config.toml
head_dim = 64
patch_size = [2, 2]
learning_rate = 0.0013
beta2 = 0.99
batch_size = 64
Rows from block 7 of a small image classifier, named by matrix and row number. Rows with one number belong to one neuron. Each number is 500 + 25 x the weight over its row's rms, rounded and kept within 0 to 999. All counts start at 0. Numbers have three digits each.
Before each neuron's rows are labels from the 100 images, of 14976, where the neuron reaches its highest value: "top examples" is what is common among them. Only what is clearly more common there than usual is listed. The data: made-up waving flags. In brackets: how many of the 100.
# fc1: MLP up (model.blocks.7.mlp.fc1.weight, 256x128), inputs 0-127
# fc2: MLP down (model.blocks.7.mlp.fc2.weight, 128x256, transposed), outputs 0-127

top examples: red (46); corner square (37); crescent (37)
fc1.50:510478478515470520528494499501494469516515553491539470526491489520563528503504519536488493497502503441482532511505529519466531489506496489494483462471524509462499556493492504536511510485486503492443485517514453518511471437521527520531528483489556494515508459493465494475499534477483516482459520507554532501488516519451513497515465479500503483487490525523525480472525466485475528501511
fc2.50:490495524462504458528479505464492529520538480482498492478491455472451506505511500499506539501522456538492508496508519520495448533509458529461490493511507500473475489499530521469506536526485523516436454496468519505504529535544470462499529503514486478513512513496519545501520508478515547501504478474532488489530517500460560472512530526499486502519495459510462524493480497520518522549477

top examples: diagonal split (87)
fc1.166:491483475480508505540494513496524498463449520478518487517461461521557487475491500486462488540503468499533541512478482497504460533510525495504525514497476496446496509445485498531503517480500497486464481481514523516453494523512536456536489517504520513483472538525473484472526497490508525512455483478522539503505458514503541541497490512541523471491529491515474515537451479520491533465533
fc2.166:508477475534466503532537526437544520504459524540507483522486486517478528521540490551499454508471517504471489454480477544524517499510513456496490513512518473522506451499481513493507468479472484535496457482505491480524505510535451492499535521477461511508517513497520540501508477503474506458546504503464478526542505478507484452478508527486507487469489482510504459476507503505491538469480

top examples: red (47); circle (41); plain field (29)
fc1.153:473502466488524543460530499534495524504472509493527508526494507497524497502514492514524510538436506469541515481484518506472477511511495524455459502486493523458497466526473497528520464493499501513449488482489481485514532506517483466476508510512493542497535472466474475504551539456493496518531536533551511529472501558482525469464495472507517485487501507519499476476455496555517490486478
fc2.153:459506495532513546505462539485497514510478520487496518474499495503497454438530509496528523490507458517508517436504476484550495490515488504496468541513528466514470462495521510524481478517535471485464518503534492499503504562486482490485466524471452530523506508502509484526491479493520501506496485498553473525531484522506551531442487469496511459506447502486477495524493514537494501524485

top examples: offset cross (28); border (27)
fc1.20:538460500495500526497484534553527534518481514474459476517432484512497479478522494509498494503504499493541519476505525478468503508517515463481527513527502483472489512525519506530541527476479502465482486510487522553516511554503491463496490476528502541483505503487472450534564535467463506503470528483502496490486509508485503461446553483490508460473479522494486500523481479473524475501529
fc2.20:488510523500499481487541500502485513486506524508492485532509509490493519516470518477546474533468475486490471595491507503448495542542486512512494543481471519521521519495472480505456452461464527527472498504462511454477515497473530456484516533524507524521462494490506555478526493483485514485509529513545516510502477514489526473510480517487489548456511474501507523516455492513493492470504

top examples: diagonal split (100)
fc1.196:485430494508520549523487516524512517494478482485500521531540460497499517494491516494487487533507470551543503494457473509493474545492566515488495470461507506496467477485476527534471510482502517489497490499512501514470485509514488482493480488545479470446468507503501452490487516501537513522490498521513519459530476522493501507498488478543539498507501564535455488545453473495509506539496
fc2.196:488479453499522541502503525497510466486458478498524476551486509517522458486529515517457467489465528510531486470516460496496488481484556514476481504506533514468498479455477491554475496485514500505523526494496512512460496491500503496544475498496493547488473525485471491463538490504503459526521489518545520509520465518551533512481468442532510482470559512506471500522478502498511524486482

top examples: emblem: no emblem (94); border (74)
fc1.148:536508503506490491522488454554499488519482527490476484513449515488537454500496505538529465478504487432508485490473548520450548496496532486495517487492501511484538557482529455545495484510461519480500490518532480509502495484508487504479494489456526487512491540503446467512523537482452535507512542523497502530495530519501501467503496484492536461481496529475505470485525488487487525513509
fc2.148:500450493509515487452510566492545517503517470520452468497543473494448510540523498498492496513481485563500470474526500498516487533494453473531477492518497541501511457484458542468477463480529512508488509461480515518511519512517472473483502540534480521479501452521540495515532501487503465474495505516499515480484502494546517481519508474524469540495494490521475488495488534469519497497517

top examples: emblem: no emblem (79); two vertical bands (31)
fc1.194:523508486577501562496501470538503478500480511497492567543530482538502517462494507482502464514479483464548549502503471512467494500528490468520509494452521525509499493522512495528516552498500480517462522514506491508533470461496513486530510489510527490447517496517468479517492492458515482500509485502540514512502481514479491493492472519531513485464476562483510540486497484506496500445519
fc2.194:512491523527513476469457516525497541479479479480468495488531500452498464484530500490508506474548453550497463472529512469530480499498513492504486500532472508486496464517518507487483496565534467451499525488531523529507558508520471491498454517516490481496503495514506451528492475516518473495479477507484484510490484522537523517518541485524466526554470517506486529472521544476519496508540

top examples: crescent (39); triangle at the hoist (26)
fc1.134:504487446555446521527496477515481530512493511489500506543471453480507508487522540492502500500553459529520529464520549526489506509535511494488492462509470504489472511503493507543507543499500452462436532507524511501492499491539492476504514500540532494504494453486494457514491507474497477492464478475541483492524486515485522482524502477533502497530454558502501479508519503490466498528516
fc2.134:455502469507501483477508504462561509480527491485506500523505442487496500513520510498542537499502425509527509488494497560543450508530501495511501521495468489495511491490484492492511525511494482492424480497500488489498545533533464491482495494557504468500493509497543526530498509455534529515501496483559469476530528483473544491481505498492536467526471514537491503511491482501508497518472

top examples: crescent (57)
fc1.16:489506511479467496539481515485510497531509511512542494489445464493521493494522490532537472530482478510460514493505529513478504513529499494495509480473511559461529516500501470514543498526413515464453454491502478483522461471539498506500516491472487453531493496483467505494519522472464524470520508522538513509525517537478510457492541514491534522512512503510503476510516467500478553529494
fc2.16:534536503521502495504489523514482527526530483487463501501524485485464490484514527482527549529548456505490479510484508508512490507501466472469498488501495501481444495486493531486501523522518484482450514517476507537537558537546465459459484496524514500474502478472527493510518523499508503503477449478522449500499536482494534486480532498519472507541458497502432538494518510489525506546519

top examples: red (50); three horizontal bands (36); diagonal split (35)
fc1.171:501525500512517523492515509534478478475478484504484526507522492538476492491493524459507513571519510524514485518492506506479479546548522512475509526494503482504467540507498473482504482438453500517469486493487502546456496530484530449488511510532504543459470530465475497478508528479518465488461463453530519484499467516505526475497474500498499520499496536471484516516457453459502517505546
fc2.171:464518484520476473559509502455525522543503512485536491469444490519541515500518457521511472474475501497486516502488524512490500498500485503518478501496510547499514489471523470515513489506481477522477478494536497450501496473487511523495530494456486488579497503487516513510521483457479527498572532535523491496554508512494514480502492511488518462476529484485522480493488505547449535472462

top examples: diagonal split (39); three horizontal bands (32)
fc1.15:459465478494532498485475522522508524489515510509518473587509485507506487519517515486474499564510475536500534489505477493467516509513508491507530488503517507451461498490475527515507453460507511492503505500548512504495519520555522442504490503530514498460469493473521502481527484495546466462508490480527526469479459500502519502509522509510453494474510489533463468508439502463504464485501
fc2.15:531536469496475485502519492474549446516508501524472523479506467489478489486553516533528471490538450477476526492497531540522505496516465554487500496500469485540504450496479473487501508490512490501455511470499488506484519528477458478501504483470459458528513520507527531541475525468532527501531495479512491502514521474493514511482528509485531488557462514480479494448515502523516512491459

top examples: rhombus (27); flower (25)
fc1.72:506464467523479494503499472495473510516535546482511456533460508554544508493501504505475508499497509506471523521492490503483537483518500498451506473525516443495485546565546501526497496467509482523447500527517486494479462491520541468514521520559517551461533504507459470489519474491486489513450496486537502473480487495487528506488505499470474487453509537513502529494519507503505480510509
fc2.72:485534513472489462525498519443515502510530512495501476481474495437528505514511464484514501496548489454498523505525548521493474544506462518473485473496465523470518510455519490472486513540537526464504480475519564462493527502511534488510528526485526440509507505481517510536515517504527534510513518460488494494476510482484549497501504463441504478522501476490495505480482517532472497502482

top examples: border (44); corner square (30)
fc1.130:517462497523474529528528509559515485514443533451467454540447470473517466476499500510523514486484473490548498498478549503487499466511503516504513480508509505495491500531512483536507509469490491530489502523506519543517489503508497497503485490498529500509560491493482458527556539461474529498475553533508487500534530508517511480483524465515502448483484537503491486500480503456519471494507
fc2.130:476535521519535511463505498503486533502533474518509535489498540525507540507520536477520505500480528469507444551496475492513477508521474455520465529464514548499534533482478427475516451500503517504474492488459481479521491477439477498483503524512495528521486449514516509479522503446489478467516489511551505501490506519502518492509462480507470543510519515496534492511500491510476498463512

top examples: red (57); rhombus (29)
fc1.63:531436461479497520520526490518505496496511509504470517540489520510464494470534493507503555490493449500505466490530509521470482485520500490543488518406477487524509455514500511472448522503496485506460490525519483455472500521539510472494453522494478482523500484477510503497541502465530522495479524490533524561485521506485514488504519523493520539480480460502506486531481503532489516514511
fc2.63:500505481514484496484489493465486501510533541471539518504506458447516514490525490527534530481516501458545523502498530487484481546494515522496480473455522523466488501496470556523488535510502514466457503539467508515497513481524532492503506486508524476470547500499499466498491480470499524515509496462562470498501489494455545498495495462483439496481474551532479486459535523504493490510471

top examples: rhombus (39)
fc1.254:497449489465493505492505459537510480500514554516502496517486489493523476511488482486538483536493475505524525486472546513455547470510516485521528486476460509509488521517517504487478478499512501503456498513535515446513482503503474518510451510499530508470498527485463480513506496473515515523482525521554549549461505528436522482559487517479535559481491499506526504499460506514513478493505
fc2.254:496527528484468492509484494444476558508530540509510507475470505504491509466519505523512533458528535516557536495506529474467487517496455464469480472514506489481470484513510546509490540497511483500483475509466505515504499508508486503547555458509515528484496485516499461518535492514496531568514494486521527494472524454455484523460524510465480508492508513535514481476525491474509522533489

top examples: border (50); corner square (33)
fc1.173:533499494526506516491527472525492464510486520486474493507472498494529503501473501529494484488479498441564490497490533524450510499516505469516514537492517528511527539524520434542499500501479504502495519512513462497500455447483492509481503483435531504515456522493447489512505534488454541511529541509499516506485502510529499487520508477502520447471495526458526508473506512446498519460508
fc2.173:498469478517497496481503526501536511473517470501467514501537470511439534523528520489502525509472475521490502457546502503548478503499473511550487479510483513504497420487457524443527482492523497519520511476458484485530529508533467483491537540501487524482498450555550514502498493477525491467497472523506488488501515452529517484489507512529470511500495484533455503484519524503521500509505

top examples: crescent (47); rhombus (30)
fc1.97:520472459516457521486498490503516527508514504490502489537489457487538544506533554508478516511518487516505527445525581534488527497498508517491468448475504479459486521501500509505521489472502481495454497479514487518499474510542515476523511491547512489503499447493523466485486524472508497509433501477545506497513528475506537469522514451493503511507483535500466458500530511493473512529501
fc2.97:465471480492452541476483522478516536499544497468465472478496464481492491513523511527530535482523455513548510471491528540510456515511494499504487499493497499459521480485514489491509510540507507487455486523511466499494516522573491492465486497539462477528497503519532520496511541456505527505486509526542471478504556501482553498489523509478526477504477514535483483538467478488511515519473

top examples: border (51); many stripes (28)
fc1.219:481546486544528521525452503560485557502476462502511525515483506471471491503514474479553488499474506472472461499496487479488495488535497472517527484500519491495462532531503496488557474521487491500444469512511496527529539511491485514470510528492521524450520523506506501517492500476521455467494474515514475487479500549499531482507501537480469507499438479483515513480512439522485503481500
fc2.219:509495507491484492520519455483476463507493549445506460492491521504491469490499498531444501524498510520506458526498507493495527499479533547476512529471473506512475506468498501537456504478488503531475559468494525497435467496498525525492497495507506519534494530486486506452517482509516494537481485517538497511555491489529490544509468489556538524467552477493489531497519531500487512470491

top examples: corner square (39); crescent (27)
fc1.141:508488455543452491514497507488532577499515473499491515516522480465495520497502543497535518494505518487480522467505566549492525509477488524500486527483520488511491556528498484509514548517520479476478520495539504473530474465510496512528522518543524477495539487485473496537477501471487515528478515477522450504498488531489506455508530481469480478533433513494521494507517507492466525498515
fc2.141:495521462496470495524521495479474435488458514512499499555481518502520462469510477539464478492514513501510490528501488513466530507489539530459480474487516537493540520501511465536489503484489552487459496505545520480485450466486542518527463485489496466528494550482465506486489565482501498519547501477527498555510488504507507519509497481478531534519517523481494509519492507499512497536476

top examples: border (94)
fc1.234:518496450542475511476484514511529556513488499473509467543483502428521484516502510492540476532503478476514523509511544533494506502532518473518491498498498456436495540496514517519498489515500463470503476489558492499511534505546508476481471514497511471485484530501553479527533523472497499474464491502504484478475477526523527457520538489471495504474471503513508451543504500473472505510518
fc2.234:502529516487512502535482466475490517463506474495532517506501475493496518517514539495566521515517492491457563508493480499503460502512536541513491488438487461508469498503498467475537536496468492510501448525494476505461501497506495485561531485512484499468501519502521507518469519499535518484494469455480507442529507507469499504500485551499498489507450489535520521492475462527476454519482

top examples: emblem: no emblem (79); offset cross (54)
fc1.184:501452493494512534501504527525512542509486499485477480528453489529523494500507482515477530511483505491538523454503475465497482483515487464479522475537534500466491494504516495515545491470490507501475471540505516563501499549537499473483511496540542525478529482478451455541546502477471502519484508526499497487473524535483508491478548497508511424466507506522482489504460492469508488509530
fc2.184:497536559488513468503508473495491495477524532519485471520500511475500494484509522468532504518496457490481466590481517478455493511524494507510511550481449512527533531503493485526480475480480540492460516531479525454478504508433534478465515514485461499536478503473483554469525491479507514504497532504528512502487494533474510500490483488487483529485502492495525524510487511523483457461506

top examples: emblem: no emblem (98); plain field (87)
fc1.33:527511463524532514477521451563498457511473526488486477543498539470523519511477515549510464534485484480512502494465526523446524488526506506497525526477499483522491538532486464500501494464440505492472475513492479506510480460479473521486499504466502507477483540513471456500498539454481502515483530527531525489478503525520505485552493505486537501485491525496547506483471475461513496502525
fc2.33:477467517507496487520494503469501527496501485494498519474518457495478537504544498504505560467484491526505508484511484483535436519484496514478473479508509526473517429523467523451516522498483504541452488500435485487522514495521446483499521470503484518505526484510497480511509504459520492498520474506544498501554494471478538497483512510523457489531525522536453489477495512507524495522447

top examples: diagonal split (66)
fc1.110:465448492517513525463489525494506566499481481490488496549525472509506514532519497480472511515471510528478498484521509458482498534523516462501492480485481545453460479492496524510516480484519492520495486500532487519479510502546510484519489493542516538453456483486502436491512503506541443500497471477502527487502427511534534474519499487528485515506496525518466509524464497494511449490491
fc2.110:505535475508483485482505503500551456524485469464472497455506483500470487511524514472521495507522441515487479498496524539538491509510455517503524521512445503515537479473529476474481476520534485499469529447523551500477515514487475511480484510508487475547469509510526510522459501478544508534490466496535460498539477479518524514529490503538532535540487507482490520479529539504493518510468

top examples: crescent (77)
fc1.67:506527454494447544501522483514538514523513482492504502512481493512514500495518516524499494512492478537503519459505567547461499505533500540498457450475503522485503523486530473508514511505478456510426480481522498513519483523530499482502513477526491451533524498442531508478515511454498498498447534484556500486513510502499532462494511498520512489520482509507493445511479483504474524514533
fc2.67:479497484537477510475470540485498523495483479475490466512521473469485477503532525480544536497534459548539487443514506492534446512538519478490460508494468524459497488510496505510506494531494472464472516504509472498517525497552470468500487510535494487524485502510548527540509528484501466467472450481536457478527508498504551504494511481496494502529456513528486466513509534508474504513498

top examples: emblem: no emblem (90); offset cross (60)
fc1.58:490491500468503492507481487554533540509497491506480520531456479507534469519535491467457499482492486509490509434505477497468480500542522438496517531520498517463531518475517489518534502520519463487468467519522503504512508498550501478491480492492570516489492496511455455542523501451501516513503510520512521461499480546524535517530514483520504465499512516499488509489491511486508500469568
fc2.58:478514526489533527514492456515488523505547500492518531470493541497512513499521520485532525526497498495474495523489541467465541495534476500493493527474494536517515564478476461522459445492498504498501514518504495436506484464450506524468532495493482510524471496447477540478490510518534489486487504506526514492509509553468547488513470473473471545500506482502507477490486496539460469518483

top examples: border (52)
fc1.233:515505491543454525554520498471536437511462470508523522485491495544487522451511506523513494474498514486522506446507455496541467486508507490492509474488504521516519462519523459494507551505489457498468511537475477480515490461524482513536491525480499514524456492528465518538481511486507446528509518480514516470486504491490496518454495472527505451531501540478469502493504489485504539507518
fc2.233:523508527473528458516479474527490544547501538484517476474486478469505468496496458509468518512545461539467505505526515483484508470456495507490544480557525465509473532550533533504483474522526483491496520492525500536510526524485506477480530495486497536506577487494450478466507478522475496481452516512498511469506492499503499491534528526500476517532505482514511531462506511519478498489495

top examples: red (53); triangle at the hoist (42)
fc1.165:480518509487500522503501515506489513485513522431491463513522462500501501490502493536505479473493486483508482513469507464508465527500488524468525545517501481513486489495474517539515513456479504505484514471498492556487508504478522472444494510509473549514587512518548499521530526479497514505504515507510443507547504493514499485449576511525497455490482521531454497537511503514503484490513
fc2.165:534514453512504541490477505462520493491501495528526546503480541516517516510507539471528512525472552482496508470516522493506543477551522488521503477491476516474525516475500491502483486506514453486492484532482528485479488482451496523527509528466533503490413479487472466507482462523506471507487461489538524526437497504480525513516447471474499536492535511480518488510521518501481502509513

top examples: red (50); crescent (32); triangle at the hoist (27); emblem: rhombus (27)
fc1.78:491523495477484520520484462471479485500495472495539495521495479481559492475492577510507495519502469501513518471542550508507463531507513529486497475479524495501519501480523499526504507516490505500476503487487452482448497497518509509553565471494503512525455501492454490496469487478522495547487504478543498486514506504462529511496473458535493503533511552513468480494527471496456542540484
fc2.78:488544493484494500505527543484514502516477527528502446488477529486481493542537425532505499528512534508474478498466531538484511490513484516459537515516484474504505499499470493480495491511505479482512474457517508527517507522520478476480493534473454476504528542441526538489504541495502535482528528505464495513495527503493502470498540513475521523505493437486486453517440486496528503499511

top examples: diagonal split (28); triangle at the hoist (27); three horizontal bands (26)
fc1.237:492508502470490484513518493525471468454476454513492474499486507490488452534538523499504493550506477514468512515525497506469468527532503516518527495457506504522526480457503477499533465507475522511473495478465496485476529553501474467526508514441477541491508530509538501477529518489520489479515460493535498518532531489540539513495468487562496488520512483467456532477466485525489528507531
fc2.237:487493469525483537476518515475526534524488519529469486533471493508549517507509498519479470521528527504536483504453522488471507505530471437469504540510547491532503486509466473515478483504508505502503476515514541514562507503478466500483510488518483493491478475494481493544492494485477538558549528489462499472504497550509489465487557458480474465512486513481519490507485516470545487488506

top examples: offset cross (27); upright cross (26)
fc1.183:528474490508491513518444528507511559497509440513480517501491477517513488536544494458515510488497500522501485431511490481515458530525497451488530476529490502485500498468520492527534494539487454467487493547496518519503524509511472460512526515525523532510489464501475466546545492501472470545521457488503477476481472496518526498473531482500496482503504517456472496547528492495498524499516
fc2.183:474545499470494509525544462492479479514525546510553506486504523516502505501520487517496530518504489505491540497524513483475524465523519547505477492487491505506489527538461519453496482496510474509445517482492469441471493481470523465506523529482492490521494478466491542446484469477515480479477515489558536516500499503457501512527482513524500527495483495546513475454445527537498480524508

top examples: diagonal split (100)
fc1.205:465433486514508554477496525486521528499482512492505500548499459512504494511524514464490489541495470541513530477517506510479469531512526474482472496473481510455471496484473517504484489465512477525499497475521493514484520530554522466519491515546496547467455498499511452474553501487528462486475481497523519478507438502510529490483486495549506508522520530519463512528457501480516496509505
fc2.205:527520461533441529485482498485541469498479472515481495490531467507489499501548530519491462461537447504487512470497499505551485487521493518522496518530478476526521460495495477470513492515524462490474530472542504498483510511492473494512480546487484477505498496528525513534453501480541482498494468493495454511497488446512524507502537503507520488544415522502505489471535514522494524488508

top examples: emblem: no emblem (91); two horizontal bands (37); three horizontal bands (26)
fc1.147:512510501490512517490525485558550510498500512538485498530490529534506462551531547515480514529495458516487510469480461453451529505541537455488522484533501520511526520485493482510509450466468478534474531529472467538530550486529482474502497501501489529456506466483458494492531511487482486487480493518514541479481509513488496474492480473550515503502532515521497504481472488494521491488530
fc2.147:516499487502496536503445511472469519491499480512514520530491543450507486457463489492510484487528543459513504514480522515505479498503475473505499495492509452496474499498511493500522562517525532467457449495525529510486459502512519546506502511494516481477490545522527485529467502489536497558518479444516493498490505523516505523501498520443485454534452482468525524530517459487475498478502

top examples: border (41)
fc1.188:488524466520484526491491497525517500530527512513502488524495503523524497501499512495491504546473480461549464502471484503494542494516521455515529545530523508514481547490481488581501521482529471492507557555515483529511510512472520489425478509506521508504513456459500448514491471490490499511477519487529466502476498517486517532478494448510495504471484519493481491491538516467510466465516
fc2.188:476501489540467546509523532454504515489475530449518513489517510507535519481474477535497497502514512465533536457481524505500479487503511514474438481453527503506481490537458479514498545493511477501455481484549507504491448487500523490525499482488529476514504460507499486542506536446498532532512531485522485514522517515487540501474513461493534466513463525515528449520497496510487495507527

top examples: border (74)
fc1.114:472489503522497535515447522496502528482502529507538495498484498448496537544521515482538480500484485510470494468544514464522483515498486471528497512473488542408494503494481522508525446479483488507501477462518479469499523460589500494534495490528498498499483495498516502507536511485499479455514505538517525492518490519490508453509517513523485520511480476548499451500517486502519472509486
fc2.114:482510501535480517496508512500523500508521464505462548505522475535442481473510473532495526471486481509536500493462488515569492510514469447524511529507488492535498473490543502502506500480490472511470513499495442493506487546509446515503492496500492492492513484489539549539480507458509485541527501507549453524512498466470527502474515551481514504523449507493515474485532464480513523502490

top examples: corner square (59); border (37)
fc1.208:491497478531464517503501486527532527534520482479449500540495481464512494502507554498535504449512472471529473486474536522485538484512488490537494545511493523556506544519507477536487525537530487489486529492538484504511476475494476505477497492522500491494523505494486517561481512463483521545503524512494484504493469527492518460487521491480473494524422515486517494465520505470483467460533
fc2.208:519495454490476503457498516477505451495454480553499470569492512479517517495488501538477474490530519519528511501545537490462524515489498495494480517495535508478521484511507514501503501451505538473505493479561507461460485456492520533483488519474493483500476503507503514503488549504520524485538521445459530526476483499536489522508511471471500524497500499486524478521467529460531477545513

top examples: corner square (32)
fc1.39:527527488530472503486542495486480458500467537493502464512519533526488495466500458526510482477470510469534476481501490491542511461531459527502474495557497511485475488524471464477505538494511479537488514465482519520492458470501536465509471560493531500520526492525537516515500491463472493496447519495512461510488511502497491497475534505516541489474483516520527460440508514509488483492545
fc2.39:492502512444537500516437506497530526499529473553507517486490500484524492514507544482510511508527443522480478504475503484491495533458547486471530501491505475527516503474487528527474467532502510440471502516487490520528532516505459503468494471502399483470514481482476490505504499478502503501515497504534531489484543501490523492488520492483487488540513493529471482548488472514499533530490

top examples: corner square (63)
fc1.51:524514513552456526531513468490461523477475533502466510509493508452514514480521512518509506500490482461515492493471558482491538496514492494455522523486486510532489502538457451515527510519448487486503494534494506480533501468519470473494518509520508514507508501489522462566505543492456487516518487501507476525537474513527515477471542462510512490505454532464463488512549515499530469494504
fc2.51:460533483494506552481521487517486475489513514476527504539487493527506461466512503515506486532466496457562564506509463542493485518498480523505540508495499490464469502497469505518506555479501527527471534501466501475478504512477564494499470541511533492503513536471516535495517479497551491524482506487538499485485504509458526518457486511523507482492469510539478480504452478505526510491468

top examples: emblem: no emblem (76); saltire (33); upright cross (30)
fc1.168:510517492485498536522473451498461491470490534514529524487472496463502493487550518489510516532486465487497466487505476472475502489522545489507460474495455519475482456473507497524512476510482460532500503524481457470463517495534524476498512490485497548505475513528482528490555479497509491453512478522519535500523517496487527551484466480536496496496505500498471499476504502597505465493517
fc2.168:520464475522498523492476508507507516536473507496505498511494516523529520483475470520453467469505532496504475492457517474468543479478483466492535544509554492518464507517475500535499525480503524499534509498523524546516458473503470537460477487523520479465507494493488439504477511531485500540516501513482528527484490521503430499516541522500487508494500505484503493527537502429505537501458

top examples: crescent (55); rhombus (34); many stripes (25)
fc1.124:488553473477461515518491481494544501506536527495522510534449501520553514543512512534518469527495474482505509485473574514476528534513528482510524445478484520493508558486510488521491466502484492477468476491531497511525475485495496505492500495482519450503458519448493496506478527485506518531478506483513517491505513522456501468544503513477553522510486526515501440517483481500477497529505
fc2.124:502453486498492487487515531456513505511511496498485481516485480485463536520517471528508509448499522549475491491532530490542495534495477517457465441500520555455482492487537529494485504499514522480437481504508517519501473491550493479539504519575538484503486454498508487490512529474508507524518525481546505475504502470510515475520517481480495490511510497532466492513495533488537515546484

top examples: diagonal split (60)
fc1.232:478443510501509562474484533541507544502513486474493519537501430500537520509491516499468484524504480532531515484470469496508454536483526478522527497482488488524448478472499537555487512494504508507475506485521493529505518526496479510468500487530472513465500505514507432502480535482521510555488476494517479474518471531498509476490523515530486461519480551520482488525484468490485494490519
fc2.232:522507500524509541480488533470505470482439499526486502529517506508517514518502545491518488531495522521530528510513495501450525497496561504466521506511506510482493506486443512547453473465492499482521501497467524516464527478463513496528516497468481530475463522477493486479488509529503455499482462514546549508493460526503508495512442456504518519476557510508464484549503516497512476511485

top examples: ring (35); plain field (26); gear (25)
fc1.11:492489482532485498538493498503537527513500480484512468489514490469502493513497499561495531486485492468497498455453500509510494481504502502517492471480523550506520516509476472491509465539483507509502483487514488515557476475502451534507506488480474453539511500493511508533473521483472552523521529533487451522542533537450497465485546512500512449509466512527467501479502524496502564544497
fc2.11:527538472525486480491521542505518470489486505542499466495497542543517504534546500485457480508482528488444516522529502497515542518563496483496502497509461515462524514478523478448531462490495493485506508495511539488503516473483529499505497544476521491500481535485533493514521501492465455464496492482495466472468468487564518491512461447498490511496528498473515498487494546481482500459516

top examples: rhombus (32); crescent (31)
fc1.163:509434479496489488470474470491517502512552519479529477526498479508550514508480542514504487504501462504452554491497521485470552442496521514479512485510508476524478554504542530528473505476477517525443517540501452501495465500520510517522526490529523543483485483528464475480509464486504488530481520525555525507482500507450510485511490497491510514475519520516529517495507489515479517506520
fc2.163:477496529484487448539481534458494539523529473515504475505459494456487508514484505519526509463544505502549504496482549514485466535495460521462482460486518509485517537489521487512481517521506525461481447480512537495495507509510483474498524502495470479513493535488488536505517520517502539528534527468506503481492501482465541471507512490423508472521510471518516512519463481519482507553499

top examples: rhombus (44)
fc1.43:498501481470494515496508500479510515510518525489539516513452473525578538497467507552490454502489500474537563525494546502459529510501496542505495499483504488502493542484525514544503521464487504494474487474502436482484456485489516504521542482502528505497500514448496487447504487492486504522489517486513513518507499493455508475495487505454551512494515528520526453512484444499476508507494
fc2.43:507504486451519439498504482478504510506530505472509495530505498462493495518454468480487548519498470529495467494548518520481499519474480497471539458528514499485469508509489551466474483522545566477461481474473521502518537522530497490513528472527534491464462503488474497480488483485515503524484508491530542462476483534486498482542521496496474506506537486531471535469488532478524490526510

top examples: ring (34); two vertical bands (27)
fc1.98:477547493531501500498505483464477463492498479518511530520550503496497549467507508477534525571506504510497499507492506501488500525509493536476523491436509504529470503550473508465499489502486535499471492496484478479495465502453488529514525519504492499480502509469484515487422516482525441510475474468536522540521474499479510496532462512500469529543466532512503507473505481516462472530493
fc2.98:506480503452511486480482510550526513498506502468507463533477482508540481559487503481473458489501470489460485501518500498493502521493489458518476455526529527461507513439521502526524492504513481521452482480524522540490510487552524501523501488496521499495493515522507454466560486438496537505495522545546509435491520522535491498497518496507495477476526484498513505505477483500490520456504

top examples: crescent (49); corner square (27)
fc1.85:470475425531474508511529473510518505502488510455519523537509462495534514491537543495510507521488468512492530460530529535475472538553507530488452474484478498496488516520493491510509498512487430513424495501499483526511496507516507470501501510535505488502498486510513503516500508443517509520442496508554495476529501503483530477506513494512544524535472517484502477507480509507451503489522
fc2.85:477471458506489533478478508500537536480497494447459499524515446459501495520514520487554532512526426522550486478495489539493462515548503490516487510501454501492514487506500500538506499519518465517466510507508454503502535548541480472472489498520484490524507502514487543541517504478520504498462471479519482506508491503491553507500523495499507505488445521514483459503501465516509507474537

top examples: offset cross (35); corner square (33)
fc1.102:465518481529473521501481495511529508518483512471447488520517482503498480504537484505492527512466500467567448471448500477499513494506506455487521545533510540506483533468487475571488512478524480489503533534512461543507501514485500494449487517521529538513507477495480481538510498483453498501481506502514471509497481528494509520479489453519513477454497528496474480494532531491495463455518
fc2.102:459487512540465532479506526479508529499499531477502514525508489478534505494500522507527529480539487463554499465503537501505476481515497507516435489471508531459492484525468469500511527521529471468463491499532510453509473498516528472490492512521517464518478462519533483544498491468513517513508544481542480512504504515492544500462501462479472491525430514529520480543489499493493483499543